A small image-text matching model, trained from scratch: encoder depths [2, 2, 4, 2].
Rows from block 7 of the image encoder of a small image-text matching model, named by matrix and row number. Rows with one number belong to one channel. Each number is 200 + 30 x the weight over its row's rms, rounded and kept within 0 to 999. All counts start at 0. After the name is the row's rms in percent of the matrix's.
After each channel's rows are labels from the 100 images, of 14848, where the channel reaches its highest value: "top examples" is what is common among them; "peak at" is the part of the image that holds the peak. Only what is clearly more common there than usual is listed. The data: drawn small creatures on textured ground.
# convs0: expand pointwise conv (encoder.blocks.7.convs.0.weight, 288x48x1x1), inputs 0-47
# convs1: depthwise 5x5 conv (encoder.blocks.7.convs.1.weight, 288x1x5x5, trained with AdamW), a 5x5 kernel
# convs2: project pointwise conv (encoder.blocks.7.convs.2.weight, 48x288x1x1, transposed), outputs 0-47

convs0.160,067,151,236,221,190,141,222,234,204,173,190,233,151,252,170,211,192,214,168,223,168,195,187,204,162,200,196,169,220,172,154,249,196,165,247,189,226,209,198,246,197,230,201,167,247,252,210,169,212
convs1.160,088,149,167,164,178,178,155,195,165,163,231,233,239,210,219,240,206,189,184,211,215,210,183,168,138,217
convs2.160,082,189,183,213,198,273,203,104,201,189,220,211,200,200,195,220,166,179,265,185,198,191,200,167,156,168,206,221,183,190,176,204,205,185,150,171,245,152,199,183,195,232,212,168,201,193,213,236,143
top examples: dragonfly
peak at: centre

convs0.241,107,194,184,110,193,233,171,200,201,231,240,227,189,209,265,196,176,227,273,195,216,169,196,177,226,173,214,172,151,212,193,172,208,201,179,237,174,159,176,131,213,210,209,193,182,206,181,189,204
convs1.241,132,189,163,213,220,169,236,174,163,152,196,235,233,194,186,175,166,187,220,197,156,150,151,215,225,236
convs2.241,100,262,200,233,201,131,244,236,193,206,200,258,211,205,171,191,184,200,204,201,226,197,220,181,136,262,172,214,230,184,192,163,166,163,226,192,180,158,162,175,180,229,181,214,201,246,181,231,209
top examples: grey; caterpillar
peak at: middle right

convs0.57,158,208,155,212,179,171,161,194,225,209,211,259,172,228,173,191,224,240,209,191,216,196,155,203,184,206,193,222,199,187,217,224,284,247,249,187,239,186,234,177,163,254,195,201,233,203,263,183,200
convs1.57,127,222,226,205,172,199,237,240,179,155,183,216,216,156,175,187,168,142,168,237,232,144,198,195,221,211
convs2.57,220,230,199,243,214,194,249,251,154,166,180,283,199,232,195,201,191,196,190,209,219,189,171,210,180,205,206,217,191,152,151,217,267,210,156,210,197,198,201,200,236,187,195,200,194,242,214,256,147
top examples: snake
peak at: centre

convs0.106,120,192,172,218,216,261,221,200,172,213,228,177,217,200,199,209,207,202,176,261,184,177,157,220,171,150,225,221,224,175,274,174,222,194,136,214,208,205,200,229,179,183,217,256,252,209,213,176,250
convs1.106,104,248,227,163,170,178,219,216,223,205,194,144,215,171,253,197,155,165,208,170,163,236,232,179,212,201
convs2.106,112,188,215,232,147,213,232,242,185,256,181,252,243,234,237,171,210,230,185,191,222,228,184,222,237,195,170,193,169,221,161,218,227,236,165,174,178,217,155,193,214,235,219,198,173,167,181,240,144
top examples: snake; black
peak at: middle right

convs0.196,109,206,202,221,188,225,220,224,219,187,220,175,197,154,183,236,194,168,240,198,176,226,174,251,227,171,185,253,128,149,154,186,160,209,234,202,228,176,231,192,235,178,185,261,204,218,210,186,247
convs1.196,101,190,240,212,242,239,197,193,209,166,213,183,119,209,161,209,207,207,177,205,189,242,242,195,237,157
convs2.196,100,281,179,237,187,214,128,167,217,217,161,205,223,222,179,206,190,185,195,159,212,190,218,145,215,178,221,181,233,158,209,193,203,195,245,206,234,164,228,197,247,207,188,198,228,207,253,188,254
top examples: large; snail; colour: white
peak at: top right

convs0.74,073,197,242,205,218,180,222,199,260,198,238,226,147,205,229,194,235,200,204,194,221,142,230,270,156,153,211,220,197,177,178,188,181,138,179,189,182,196,191,214,182,171,215,226,168,145,188,156,180
convs1.74,069,209,162,196,203,228,242,155,218,217,199,219,189,159,241,178,223,253,238,167,246,167,182,163,204,225
convs2.74,075,209,196,264,247,192,192,217,145,188,225,154,164,214,211,191,171,179,216,175,186,207,212,173,150,203,216,212,207,199,227,146,164,195,161,135,206,259,174,228,204,221,228,219,194,211,170,240,250
top examples: spider
peak at: centre

convs0.179,061,150,164,201,189,169,186,207,266,218,183,226,154,228,173,224,168,191,186,247,168,194,233,185,209,154,174,217,229,205,221,239,249,165,201,175,179,168,172,193,152,187,182,176,214,130,226,181,184
convs1.179,074,160,167,213,195,173,192,218,207,168,182,189,196,200,207,207,205,239,140,201,253,181,224,165,238,272
convs2.179,060,223,191,216,179,193,200,174,237,268,198,206,207,189,166,208,195,182,183,292,233,213,211,216,197,186,178,229,191,259,222,224,207,220,195,144,257,210,148,194,199,218,247,215,163,190,183,151,185
top examples: green; spider
peak at: top left

convs0.228,093,190,195,205,177,196,167,191,225,221,214,244,245,131,208,204,191,238,193,211,187,264,185,223,261,248,222,188,242,253,167,147,185,228,157,239,203,223,173,206,164,220,165,188,184,215,208,204,208
convs1.228,093,239,176,173,235,191,210,172,206,207,181,140,177,218,198,184,207,183,196,163,275,187,244,212,233,242
convs2.228,072,239,187,190,227,187,185,202,179,155,160,204,232,150,189,223,117,218,218,238,227,185,190,206,275,223,192,201,183,181,141,199,192,177,245,227,214,180,218,176,201,213,240,158,231,241,203,186,180
top examples: snake; grey
peak at: top left; top centre

convs0.263,091,190,126,241,250,264,195,228,167,222,171,171,110,168,203,206,212,178,169,226,192,195,178,190,201,210,246,219,170,219,225,203,217,204,157,205,200,203,189,179,225,196,186,199,213,171,218,176,257
convs1.263,094,192,174,191,200,253,174,180,185,168,222,225,187,223,194,225,160,113,205,195,224,258,176,201,184,189
convs2.263,092,225,155,248,206,145,132,203,228,160,196,129,244,194,202,194,225,180,170,200,222,230,217,212,229,207,225,151,206,201,173,184,166,159,256,213,191,219,177,199,246,185,192,230,206,194,204,195,244
top examples: spider; beetle
peak at: top right; bottom left

convs0.213,075,228,216,193,242,163,204,231,264,194,193,166,219,251,210,215,252,200,179,224,155,222,157,223,204,215,222,213,199,149,191,232,163,199,211,233,192,222,251,197,189,238,210,184,272,203,202,158,240
convs1.213,083,266,146,188,216,203,232,227,144,156,174,171,220,220,161,223,203,228,183,165,189,208,217,199,195,172
convs2.213,079,254,206,217,120,243,228,212,183,148,256,199,181,230,241,238,175,193,207,209,176,210,187,188,202,172,247,191,206,183,174,218,184,216,188,216,239,218,224,188,193,212,201,137,194,190,278,189,188
top examples: jellyfish
peak at: bottom right

convs0.270,061,142,144,164,202,219,244,182,204,241,175,238,199,220,203,201,221,221,226,192,197,249,150,158,256,205,234,220,201,182,199,242,182,215,148,219,193,250,174,231,215,223,216,228,241,173,233,179,190
convs1.270,076,166,152,228,172,198,158,210,211,187,191,148,224,195,216,215,195,222,211,239,207,122,161,232,193,178
convs2.270,082,235,153,215,276,247,192,207,134,253,184,225,219,187,198,182,200,186,208,199,213,200,217,205,173,226,232,180,202,201,216,225,203,146,203,209,185,244,210,177,142,230,248,226,260,227,176,187,200
top examples: large; snail
peak at: middle right; top right

convs0.171,073,180,191,208,268,254,197,242,209,240,211,201,227,192,210,203,190,225,226,214,216,192,222,199,198,241,233,224,234,166,208,245,147,204,169,138,212,237,236,210,242,147,229,232,170,160,183,176,196
convs1.171,056,238,189,193,175,215,208,168,135,214,202,188,198,245,161,190,186,174,182,189,146,233,253,217,209,152
convs2.171,065,218,185,169,222,215,136,196,250,192,233,202,208,185,207,182,151,196,191,168,192,200,177,196,241,209,246,184,231,220,203,144,178,229,232,218,172,199,196,152,215,144,258,171,176,167,157,200,254
top examples: jellyfish
peak at: centre

convs0.259,061,185,208,250,204,186,172,208,222,177,228,282,145,203,216,224,235,170,213,278,152,188,199,172,198,200,224,211,250,222,215,228,170,202,200,226,249,221,229,213,216,204,158,177,172,205,188,173,230
convs1.259,067,239,213,130,220,228,189,232,215,198,165,208,240,200,166,158,201,181,173,212,216,240,217,163,166,159
convs2.259,067,234,162,156,244,204,185,222,230,206,225,232,214,152,207,212,187,206,242,136,200,211,224,179,190,125,192,225,208,223,159,230,272,154,201,188,218,247,229,202,186,169,193,217,217,190,171,205,213
top examples: jellyfish; brown
peak at: bottom right; centre

convs0.11,100,163,201,227,172,167,220,181,248,140,158,177,120,207,250,186,182,174,191,226,207,185,179,178,192,229,153,168,211,192,238,195,235,225,186,208,226,193,193,222,226,211,184,164,170,234,253,192,158
convs1.11,113,178,211,238,239,170,176,212,186,233,208,195,151,184,218,219,238,156,179,188,215,159,169,155,144,175
convs2.11,106,272,191,188,209,184,212,175,198,258,219,252,167,178,249,185,207,215,233,197,176,133,210,211,256,189,190,202,203,175,169,216,161,221,191,175,167,223,166,227,215,222,180,176,233,177,186,166,142
top examples: butterfly; black
peak at: bottom centre

convs0.223,096,243,201,233,153,205,226,204,177,249,185,162,231,162,192,220,255,184,176,182,205,188,245,212,171,183,213,195,192,227,223,193,192,217,132,194,229,214,204,183,235,214,182,257,216,136,133,181,208
convs1.223,099,194,234,238,219,247,230,180,185,157,197,198,171,167,156,132,202,200,179,165,162,193,218,230,217,174
convs2.223,102,223,164,204,202,198,238,160,216,205,195,216,212,165,184,236,168,183,182,191,153,155,193,265,183,139,213,156,267,222,179,162,230,207,139,209,207,214,193,212,137,212,200,202,210,230,203,163,192
top examples: spider; brown
peak at: bottom centre; bottom left

convs0.181,059,218,146,258,208,155,208,200,207,218,172,199,175,171,218,226,188,197,191,220,154,222,213,164,167,200,286,205,167,241,160,232,191,215,197,163,206,229,231,169,189,218,230,214,238,202,240,212,146
convs1.181,067,216,207,198,233,236,181,208,180,164,247,209,185,223,152,249,215,144,165,213,173,227,226,202,225,249
convs2.181,069,164,188,163,240,197,214,204,218,208,194,150,146,168,161,253,149,258,233,118,188,200,194,158,224,178,223,254,193,173,203,198,196,217,149,189,176,202,212,217,211,219,189,177,201,220,205,188,224
top examples: jellyfish; grey
peak at: middle left; bottom left

convs0.232,115,170,162,193,252,233,226,214,216,150,190,145,217,208,157,244,242,255,159,247,213,223,179,163,268,204,219,216,200,173,169,200,222,199,161,212,178,211,230,193,220,172,212,165,219,183,228,219,187
convs1.232,121,195,246,186,242,211,208,180,141,187,184,172,182,237,200,222,250,168,177,145,155,212,228,192,208,171
convs2.232,108,196,170,281,244,186,219,240,158,169,228,226,232,166,200,212,220,173,176,197,231,231,223,183,192,217,206,200,182,177,119,133,219,212,224,167,200,189,211,210,219,186,195,257,163,187,181,202,213
top examples: grey
peak at: centre

convs0.282,071,111,183,203,171,163,242,213,194,122,217,214,197,191,216,198,203,156,245,244,209,186,181,258,218,228,187,200,159,175,216,214,265,204,231,211,206,198,217,217,200,200,225,210,216,194,221,164,234
convs1.282,096,188,174,245,187,152,231,171,193,207,194,231,191,176,216,251,196,169,175,223,213,154,147,153,164,202
convs2.282,086,204,239,261,225,248,248,170,194,183,164,165,188,231,211,181,167,180,241,234,240,146,221,218,175,203,220,255,232,169,185,249,188,163,175,228,245,205,192,235,205,198,225,174,209,211,201,205,164
top examples: snake
peak at: middle left

convs0.158,100,191,199,205,202,174,236,174,170,151,221,220,195,237,198,170,200,221,181,265,216,208,178,170,182,232,187,147,188,224,160,183,197,260,182,191,193,176,198,239,198,152,227,217,287,157,205,165,189
convs1.158,105,226,215,205,151,222,155,236,199,173,191,121,208,212,171,184,163,197,191,178,191,252,219,224,199,238
convs2.158,097,134,204,196,195,222,179,216,227,187,205,195,153,193,196,192,214,173,145,187,166,216,167,242,211,203,183,227,197,265,247,233,238,203,219,188,258,258,236,218,203,202,225,216,194,243,145,206,165
top examples: spider; beetle
peak at: middle right

convs0.22,084,232,128,193,233,217,222,137,254,267,222,230,199,215,181,243,209,173,187,150,234,198,213,183,240,205,196,218,232,193,131,192,182,190,202,166,211,203,184,223,221,186,180,157,196,164,195,195,203
convs1.22,084,196,161,200,170,234,201,212,179,202,197,277,246,215,224,230,245,233,181,197,192,157,189,148,210,184
convs2.22,078,180,181,221,231,222,199,168,188,235,198,179,242,222,225,148,188,202,267,188,235,218,202,151,154,164,218,245,197,189,288,165,211,168,196,208,217,158,179,207,205,192,208,245,166,180,224,191,216
top examples: dragonfly; snail
peak at: middle right

convs0.278,064,203,142,178,221,230,210,178,173,150,184,202,166,191,192,227,266,161,179,149,154,241,212,223,237,206,228,208,196,243,192,234,196,203,199,161,169,184,184,263,208,229,178,159,176,152,208,193,189
convs1.278,065,199,218,235,174,183,260,175,207,201,152,196,204,209,181,212,198,189,236,120,234,172,205,229,229,163
convs2.278,055,195,189,157,247,248,225,208,171,173,173,243,142,212,234,255,178,195,188,201,186,203,215,209,199,191,185,162,202,197,187,208,203,212,208,217,214,190,126,161,220,221,265,133,189,182,217,148,213
top examples: snake
peak at: bottom right; centre

convs0.207,092,194,193,214,173,200,184,164,231,210,203,241,214,249,137,190,194,183,199,176,202,217,214,202,224,162,217,200,194,246,208,241,271,154,191,160,159,178,175,216,162,155,195,239,267,175,189,195,162
convs1.207,089,185,185,211,187,183,145,155,157,165,211,152,187,187,198,199,167,197,167,152,171,178,171,195,149,165
convs2.207,093,204,157,181,259,225,189,211,159,221,242,203,241,207,187,182,190,170,253,206,178,180,126,193,207,155,163,219,223,222,195,208,157,151,180,233,205,257,204,203,176,209,236,206,177,147,214,229,202
top examples: large; grey; creature: turtle
peak at: centre

convs0.153,098,229,154,194,254,175,178,204,217,182,161,156,221,192,164,221,223,170,201,230,218,205,132,241,252,261,224,200,170,170,164,179,144,217,181,198,162,217,186,167,176,178,216,176,223,197,218,202,223
convs1.153,097,186,219,177,223,196,175,254,261,205,157,158,224,167,221,207,235,213,176,205,206,150,210,237,159,206
convs2.153,124,173,170,246,204,218,225,214,192,211,182,249,182,226,174,246,257,255,249,174,222,211,245,190,193,183,220,253,166,155,216,210,203,237,195,258,205,172,180,202,220,200,216,207,245,155,169,223,186
top examples: snail; dragonfly
peak at: bottom centre

convs0.255,121,163,147,196,266,157,188,228,212,169,131,200,138,224,194,228,213,150,241,156,172,199,221,209,202,191,227,185,202,163,233,200,205,221,163,197,245,230,236,192,218,228,171,204,194,233,202,221,193
convs1.255,105,161,182,205,191,210,203,153,167,198,194,259,193,168,157,169,221,225,207,162,187,182,230,257,232,240
convs2.255,114,146,210,206,201,191,161,131,202,184,153,212,195,229,149,154,225,131,218,173,175,199,180,223,182,186,159,178,178,182,218,225,140,212,164,196,208,160,220,197,231,194,179,161,179,157,188,198,175
top examples: jellyfish; purple
peak at: top centre; middle right

convs0.269,127,190,188,181,260,197,239,236,195,198,207,242,201,219,248,163,193,208,198,225,182,123,201,188,222,168,194,177,232,190,166,173,209,199,155,240,205,167,234,176,166,200,176,240,239,215,258,233,245
convs1.269,118,165,189,178,190,199,218,140,163,166,168,239,199,192,179,172,217,168,136,213,219,164,211,198,218,251
convs2.269,113,239,250,246,161,214,182,233,250,168,189,223,202,166,200,207,194,182,213,268,189,145,206,238,193,190,210,212,204,143,175,170,223,236,123,183,235,230,198,180,203,192,202,182,232,219,235,199,197
top examples: jellyfish
peak at: top left

convs0.80,110,213,188,197,185,150,240,226,210,187,191,180,238,178,195,203,259,138,189,234,203,223,171,220,168,195,144,193,179,235,179,218,207,158,143,169,159,120,169,186,211,190,199,170,175,172,213,200,201
convs1.80,098,225,135,155,184,235,199,179,211,164,226,202,185,176,201,194,167,170,174,229,208,176,129,194,240,203
convs2.80,114,230,179,243,258,174,193,194,205,202,200,231,158,174,219,219,158,204,166,217,184,145,185,166,264,235,187,163,243,215,179,199,258,254,160,178,234,172,195,182,217,190,196,202,216,232,231,219,169
top examples: snail; small; colour: white
peak at: top left

convs0.119,094,160,189,244,235,206,198,193,185,145,175,231,175,274,242,194,236,208,225,194,193,176,206,214,185,176,152,108,213,188,205,182,173,184,177,209,195,182,257,237,241,230,218,178,202,190,190,210,217
convs1.119,101,197,187,163,199,178,170,149,171,142,207,233,201,138,189,248,229,183,153,200,187,211,209,173,173,214
convs2.119,089,199,194,179,205,226,211,186,194,173,177,214,205,204,197,194,192,235,231,220,244,191,188,204,228,267,226,132,189,216,153,174,200,186,110,200,178,232,178,210,249,209,174,152,242,204,233,157,168
top examples: butterfly; jellyfish
peak at: middle right

convs0.253,097,214,201,157,203,188,183,200,265,277,222,200,238,226,191,152,196,193,192,168,234,171,196,235,210,219,219,175,207,185,181,210,213,260,155,167,251,238,170,218,229,179,164,193,176,228,216,156,226
convs1.253,091,187,195,150,197,209,163,173,161,179,199,180,238,220,233,240,247,239,171,182,182,159,214,186,168,151
convs2.253,089,203,195,240,242,169,208,219,208,209,236,164,178,244,229,224,181,265,182,177,236,189,179,240,203,152,242,170,217,208,242,245,249,201,168,227,185,206,242,181,210,208,233,208,176,206,197,137,238
top examples: snake
peak at: centre; middle right

convs0.14,127,175,253,247,231,212,183,230,169,220,167,197,195,201,182,200,145,228,225,193,163,204,159,191,222,232,254,229,190,225,207,219,170,233,251,197,211,246,236,191,171,190,201,163,231,264,208,212,251
convs1.14,153,158,160,139,150,217,205,228,195,157,174,204,203,217,192,147,200,194,184,176,230,228,196,174,239,238
convs2.14,133,135,210,189,193,273,219,202,213,195,179,200,224,211,231,204,205,167,191,211,231,241,196,218,237,193,174,153,193,157,167,130,173,235,192,236,143,153,218,216,172,170,177,160,196,198,191,231,192
top examples: large; snail
peak at: top left

convs0.12,075,173,237,250,262,190,238,214,218,191,172,179,121,180,182,224,210,198,238,190,186,172,192,216,279,211,234,173,135,223,232,201,195,195,154,193,203,214,181,153,181,201,211,216,208,188,185,200,174
convs1.12,094,194,166,219,255,218,180,182,175,243,209,237,142,196,197,162,237,194,194,185,172,167,189,234,222,147
convs2.12,093,190,179,147,257,226,193,239,241,230,230,221,209,207,169,261,197,226,172,231,196,186,197,186,183,178,191,149,203,215,197,221,201,193,230,201,199,117,169,199,242,195,217,193,221,168,138,182,245
top examples: jellyfish; butterfly
peak at: middle right; bottom centre

convs0.221,079,163,207,227,218,170,193,158,174,246,199,214,206,193,190,279,215,239,229,214,167,155,176,197,181,195,194,203,173,188,189,233,154,245,263,150,137,237,202,195,220,200,202,161,215,166,210,189,198
convs1.221,094,180,175,184,186,254,248,232,198,201,162,187,190,183,201,142,140,155,241,188,186,214,189,234,215,194
convs2.221,074,161,205,266,212,164,189,247,147,168,213,183,203,192,210,191,220,180,215,255,234,206,249,235,214,195,209,169,233,173,187,185,230,183,172,228,211,246,220,213,185,232,168,222,155,178,181,131,172
top examples: snail; pink
peak at: middle right

convs0.87,100,150,198,213,217,175,205,165,175,287,176,221,221,143,205,241,183,203,210,261,184,225,196,230,228,249,142,178,172,190,197,165,198,244,207,181,172,201,192,249,235,179,216,196,201,218,202,227,199
convs1.87,091,221,196,185,221,216,184,181,201,187,198,231,196,197,182,140,179,209,245,260,188,212,215,134,253,241
convs2.87,094,193,202,216,193,269,188,222,215,214,143,225,171,211,167,213,183,227,211,226,184,225,246,215,239,195,174,238,236,112,202,237,163,182,158,211,164,225,184,222,190,197,197,162,215,148,192,171,206
top examples: snail; white
peak at: top left

convs0.247,089,220,235,228,195,141,165,194,223,197,227,232,189,153,249,185,160,244,233,175,214,176,178,250,186,194,205,185,185,168,226,205,182,203,257,273,236,165,193,253,195,205,213,204,165,220,188,198,169
convs1.247,081,238,233,226,190,201,199,202,141,196,177,184,248,184,209,222,221,166,174,263,236,249,179,192,182,232
convs2.247,092,249,156,176,201,181,207,212,221,191,187,230,223,183,251,243,177,192,191,157,155,193,203,247,209,190,283,206,220,213,180,204,189,203,242,229,177,229,213,202,116,167,196,165,200,193,183,234,230
top examples: grey; white
peak at: top left; middle left

convs0.23,110,224,218,169,198,207,218,253,163,151,193,194,161,169,158,189,235,224,186,176,250,220,190,236,219,209,188,247,170,185,217,135,191,219,244,183,232,208,233,204,211,238,177,187,238,234,181,156,149
convs1.23,108,189,257,239,204,184,217,198,200,177,175,241,200,150,146,155,188,213,197,207,157,220,252,212,223,225
convs2.23,111,181,225,235,173,224,236,209,177,286,178,165,174,195,171,219,263,212,163,180,221,186,218,149,140,218,175,260,166,219,187,237,189,226,238,205,201,213,184,176,182,185,202,184,201,170,233,201,192
top examples: snail
peak at: middle right

convs0.169,083,174,254,126,247,208,249,171,210,196,185,169,149,214,182,174,212,215,191,182,184,171,150,150,195,188,215,211,172,219,140,180,181,200,194,206,214,232,191,213,160,154,228,223,193,205,197,181,259
convs1.169,112,178,132,165,151,211,188,215,220,148,207,126,204,188,233,163,186,181,216,193,183,220,208,202,204,178
convs2.169,088,118,181,210,230,188,136,179,236,190,218,170,204,199,257,171,177,175,165,221,182,236,210,216,195,271,221,228,218,230,201,178,162,187,141,184,185,171,229,176,178,187,217,209,202,203,178,168,175
top examples: large; turtle
peak at: centre

convs0.256,115,228,224,235,216,232,271,220,218,168,184,206,139,203,209,232,196,131,189,155,164,198,223,174,198,181,221,177,231,159,230,228,219,178,184,254,196,219,207,213,197,178,239,225,201,239,241,173,235
convs1.256,108,196,143,157,190,190,255,218,221,206,202,212,236,228,158,211,207,138,168,189,219,255,208,217,201,217
convs2.256,139,183,255,221,203,226,192,197,236,165,220,210,198,208,188,182,214,164,229,253,173,188,215,200,229,229,223,223,162,174,202,164,203,161,161,217,157,231,179,198,296,182,211,223,214,155,221,201,259
top examples: dragonfly; white
peak at: middle right; bottom right

convs0.184,083,176,237,211,192,184,250,244,229,200,234,225,193,177,237,235,183,207,242,157,222,215,245,167,178,201,207,258,193,231,173,245,211,222,212,240,195,202,214,243,186,204,227,172,260,141,240,214,207
convs1.184,085,205,203,160,187,202,214,220,167,199,236,150,209,203,221,237,146,192,182,153,178,147,187,158,207,251
convs2.184,087,206,214,216,162,198,200,275,185,177,200,171,192,214,188,173,231,240,198,247,252,232,199,189,195,227,243,180,142,193,168,256,197,211,187,213,150,226,245,226,226,206,224,215,250,199,191,161,241
top examples: grey
peak at: middle right

convs0.243,063,239,158,185,171,193,187,201,231,161,204,217,147,239,146,221,248,225,204,223,187,194,161,192,180,166,160,218,246,174,183,238,179,233,243,215,208,229,184,180,225,186,211,215,191,127,235,178,162
convs1.243,068,185,205,200,162,240,256,231,221,228,187,209,176,172,206,209,188,191,212,225,151,226,152,162,217,137
convs2.243,057,166,211,232,239,232,219,305,210,197,206,149,161,194,225,208,144,207,185,203,210,176,228,173,244,228,228,192,213,174,179,173,229,218,210,230,158,216,194,181,219,232,229,232,236,215,216,177,220
top examples: spider; green
peak at: centre

convs0.17,154,203,151,201,209,223,234,175,178,205,165,225,164,227,178,209,181,194,207,168,210,232,233,148,198,162,215,156,205,170,211,214,144,188,222,179,167,188,227,133,211,266,183,164,244,150,190,223,184
convs1.17,122,260,230,178,183,222,210,129,186,167,157,185,199,191,167,208,190,162,214,232,213,195,178,240,243,191
convs2.17,158,149,209,180,195,221,166,194,210,164,194,201,226,228,223,195,166,117,193,188,206,249,211,185,202,201,194,228,229,200,215,179,151,196,98,232,208,153,214,210,170,210,204,207,213,194,158,211,155
top examples: spider
peak at: bottom right; top left

convs0.71,103,131,167,157,234,188,196,159,243,251,216,162,195,182,167,167,204,194,201,198,172,194,181,220,159,156,220,238,134,187,177,221,172,169,236,212,172,210,206,255,198,191,143,214,210,182,188,199,198
convs1.71,090,218,188,171,224,247,183,154,174,208,245,185,167,196,165,204,232,165,169,151,164,255,219,199,184,204
convs2.71,109,196,187,187,246,171,203,210,213,191,186,151,198,183,261,189,285,190,180,223,176,223,150,225,213,229,165,182,207,213,206,134,192,260,200,179,213,192,203,159,223,173,178,175,150,218,241,188,195
top examples: snail; purple
peak at: bottom left

convs0.81,081,240,137,174,222,206,230,209,176,180,198,254,182,226,189,212,250,165,204,182,251,168,193,215,133,238,182,192,231,221,233,183,146,252,193,174,178,200,165,239,197,161,219,203,198,198,197,219,237
convs1.81,093,222,161,181,235,198,262,164,218,214,172,188,224,172,188,167,196,238,217,243,199,152,217,151,183,231
convs2.81,087,241,200,177,164,185,210,254,172,216,206,223,174,156,227,159,188,260,242,255,237,193,276,176,172,160,197,213,169,195,208,214,233,188,173,228,205,260,221,202,210,221,175,208,234,215,188,200,191
top examples: grey; butterfly
peak at: bottom centre